python train.py --model="contrastive image-text model" --encoder_norm="rmsnorm" --encoder_qk_norm=true --text_encoder_head_dim=64 --optimizer="normuon"
Rows from block 2 of the text encoder of a small contrastive image-text model, named by matrix and row number. Rows with one number belong to one neuron. Each number is 500 + 25 x the weight over its row's rms, rounded and kept within 0 to 999. All counts start at 0. Numbers have three digits each.
After each neuron's rows are labels from the 100 texts, of 14976, where the neuron reaches its largest size: "fires on" is the input token at the peak. Only what is clearly more common there than usual is listed. The data: views of escape-time and Newton fractals.
# gate: MLP gate (text_encoder.blocks.2.mlp.gate.weight, 384x128), inputs 64-127
# fc1: MLP up (text_encoder.blocks.2.mlp.fc1.weight, 384x128), inputs 64-127
# fc2: MLP down (text_encoder.blocks.2.mlp.fc2.weight, 128x384, transposed), outputs 64-127

gate.240:471488510523481446530459472520532469496525490533539532506459475466489553488487496487478516505494490494485478524499498495525527481519477475465507480520514520521498547451514456547505521504530509
fc1.240:452503544478507501483485492484492498472491518507497509470510502507493493544509453495545500490473473549497480473517553491495522529505507523479502496471515519473458492497485503488467510524487498
fc2.240:492501533485513495520495495466522463462516511516517498534468527504482493488467528501515484547489486490494463501472545464484480523551472534490459498424487509477487501505510517498492521528516480
fires on: ","

gate.374:487476476481515512452468466515511505483480489471542535521503511521531498515515491496518495539480482501498511497511495527494487509540447541510471494507504514498547476484510446479553466478521493
fc1.374:471493480506489506470525537502482471474549490540499492507480507508546514485480535482501514510510495488507454457490479530487492523469522473472507521510474513503490523515492552504479489523471523
fc2.374:483531527476488482453462500504560516502466510519529458498512467541490504477479494479477511492539500529484483469543518495499558518471489492503503454506460478505469510523489513496512494517512517
fires on: ","

gate.211:515472518460513487473490508480500441502534466504510474514551510496477511487519485477520510465491516495473470458489512517496485507510521528530481467488517459484491492532519463481499468519504486
fc1.211:478499543518478511518465514490464486477458519491480525508487501453496480534441496518532473525518484498480514511521470492530504494530495500542539521518502487522483487505449564491531499485530485
fc2.211:516494508539482560493457482473507479519443482486506529507465494496529477514502490535492498494507494482531514528506484480501539520499479465496506492525545481510554511543469549542481489499493512
fires on: "set"

gate.183:530482550509443441476475459488499467478500494512544503526522477477495491500494521520524503503517519486493521524483453529453477477534521493510570515504523529504470500506508482510497463483505495
fc1.183:440519462484524586496541495506484517506501539477478496485468509519471469501513476487495510515493522489485471502488547476544537514498476480523481496492530460482517502489484557505509536500509489
fc2.183:459513455483541544496502507544477486539501485489456487485483523488512506502498478476490499482474493508469504503502556488525528535472506494510431513491519478498572487479514531504522541502519516
fires on: "set"

gate.207:528497509452472550483529467499476500480486460489496543494473531488520532463502544494550480481521524440522492517473551517515467472541499487525501513507493504471506503479481542457463463484492531
fc1.207:489501479543510461528469483488530487551524479523500481514515475496513482507498465455465492492486496530479525470525439499492499508445484516469519467479533521543511507498531450559514537505486523
fc2.207:467444493551501468498491463476525483522531504524457488532532469517483516529489496499494576492468499521522539487466473493459491509447511478529530477484483482543568507527488481516526505488502486
fires on: "tricorn"

gate.244:514501521509432490520485511489530461480532497482476522509527514469518532558511539489533507469504514487480497520518516496520447487495541512502494539536540497494518489483523549445497497520513527
fc1.244:495477530495499501520466504494512466455479492508437516490500474465469524485528523512478565496489507497518487514473475495520463482519472487500483516537477452514501535528522516500463468541491491
fc2.244:501423487526486501523486485492518487508504506472462504517512483481474491524504521532487578491514507529511536478482489489475491517457552527518492502511438448516526517515482477478504498517484509
fires on: ","

gate.217:509488518496497541495505483534494506473477498479480533454477533486510525499508541543533517479528508485539487526453564515482507494556518488532484492527459481440519509497482531438499473469489473
fc1.217:495482498554523449524458495509523503550498510505495480523538497481467487552484478495485523486481496546488511477534467482480490515459504515475495470495505508523516505537508453521540548501485501
fc2.217:465463505553496458498485487475524484521525509518473482538539464505476506549490490492492569493472495542505543483473465491462497512442507491516522478482498486556552513528497478531523502502503492
fires on: "tricorn"

gate.81:508510519503512513499471488504513537486491513484509460464520480517460560513504516474465485462478506567437511457520522488482506534515484487489486523500520469459478470510487488506503536455532476
fc1.81:554505517493481523476534494487529529487534500461497502529500530514493470475502493495464483489472514495544514497474428465533525543498501500478520503509478452447476516487491517468536458561470523
fc2.81:490497511551500513475469503468477496475492519500498483481506509497461502508422492486484500490503544493502498477530500529511525495520529539534482550449552480513501491509516494484498521519518493
fires on: "set"

gate.29:518517492531490424481482464505496516525499485519491524536479497524446520453517511515534524473516473498503529527508485516477515508499518494515505493539530467508508482507486484516456478462437467
fc1.29:512496535506527501492520477451547463474460493537502527555498506526472485486517500465510507474482514474487467473499461483474477491504560504506521512528514485487432503523446528485479503480453523
fc2.29:488488511515465487461473465477566514469501530556462525491458490488494482494527586518485468515502519482522468552504464510466483492474485469506493459516497477521483496496502515527443502495507503
fires on: "set"

gate.234:483486513498517482513478469530515499499469493544534498498462483460499553533481518479503506528510500529474450507473526486516500507519471493488532514496535499478499524468497468535489504481546460
fc1.234:464516519490488477500483478482498513439499536507485505513485509512516511512508459482517525497470454536494497521524538472502554498509487518471486493478464519496467519512494487495500534540493539
fc2.234:500481529456503446529524450496477477499464529502522529502462511506501503456490491517503499498497509499507499510502526487502532500559490517493443519445476494516483501501547508503509508502500487
fires on: ","

gate.310:560479536464495559509521505520498485460475449500490542499496522449499513482512552486515467490513527493482496511473527499517471465565476490499462492507511493497468482490487525484464508467501545
fc1.310:472516490534463441500511478449548482519528533523527488543528479521532461494511467458462500474458515508521513475478464490501522538479480512495529516486500522514521508484496487537504482501495506
fc2.310:470441503551490489486496444482528487524510493505447505514507467528506512517494492504512575490481503503548519498450491496458491519470510466550540482482477476539572515525472489507525501481484472
fires on: "tricorn"

gate.290:556500437482508495491517505522492511509445488479507516520500466516514460488517509492513474514517520551485472479529455533480502542503502511491534506541514516573544502507534516495528493522474503
fc1.290:468511515524466493503464490502492507503526470490540489555471535518550511485485520496489483493499486503479505508508521490524470452500507501504493516513440515489501475511483490505545515470516510
fc2.290:506533511471505494498519516522506469483498513503484513487549460479474470487509509511511513492531494535524491539531461442505547504518505509500458496485517489547502540498542470472515432518504496
fires on: "newton"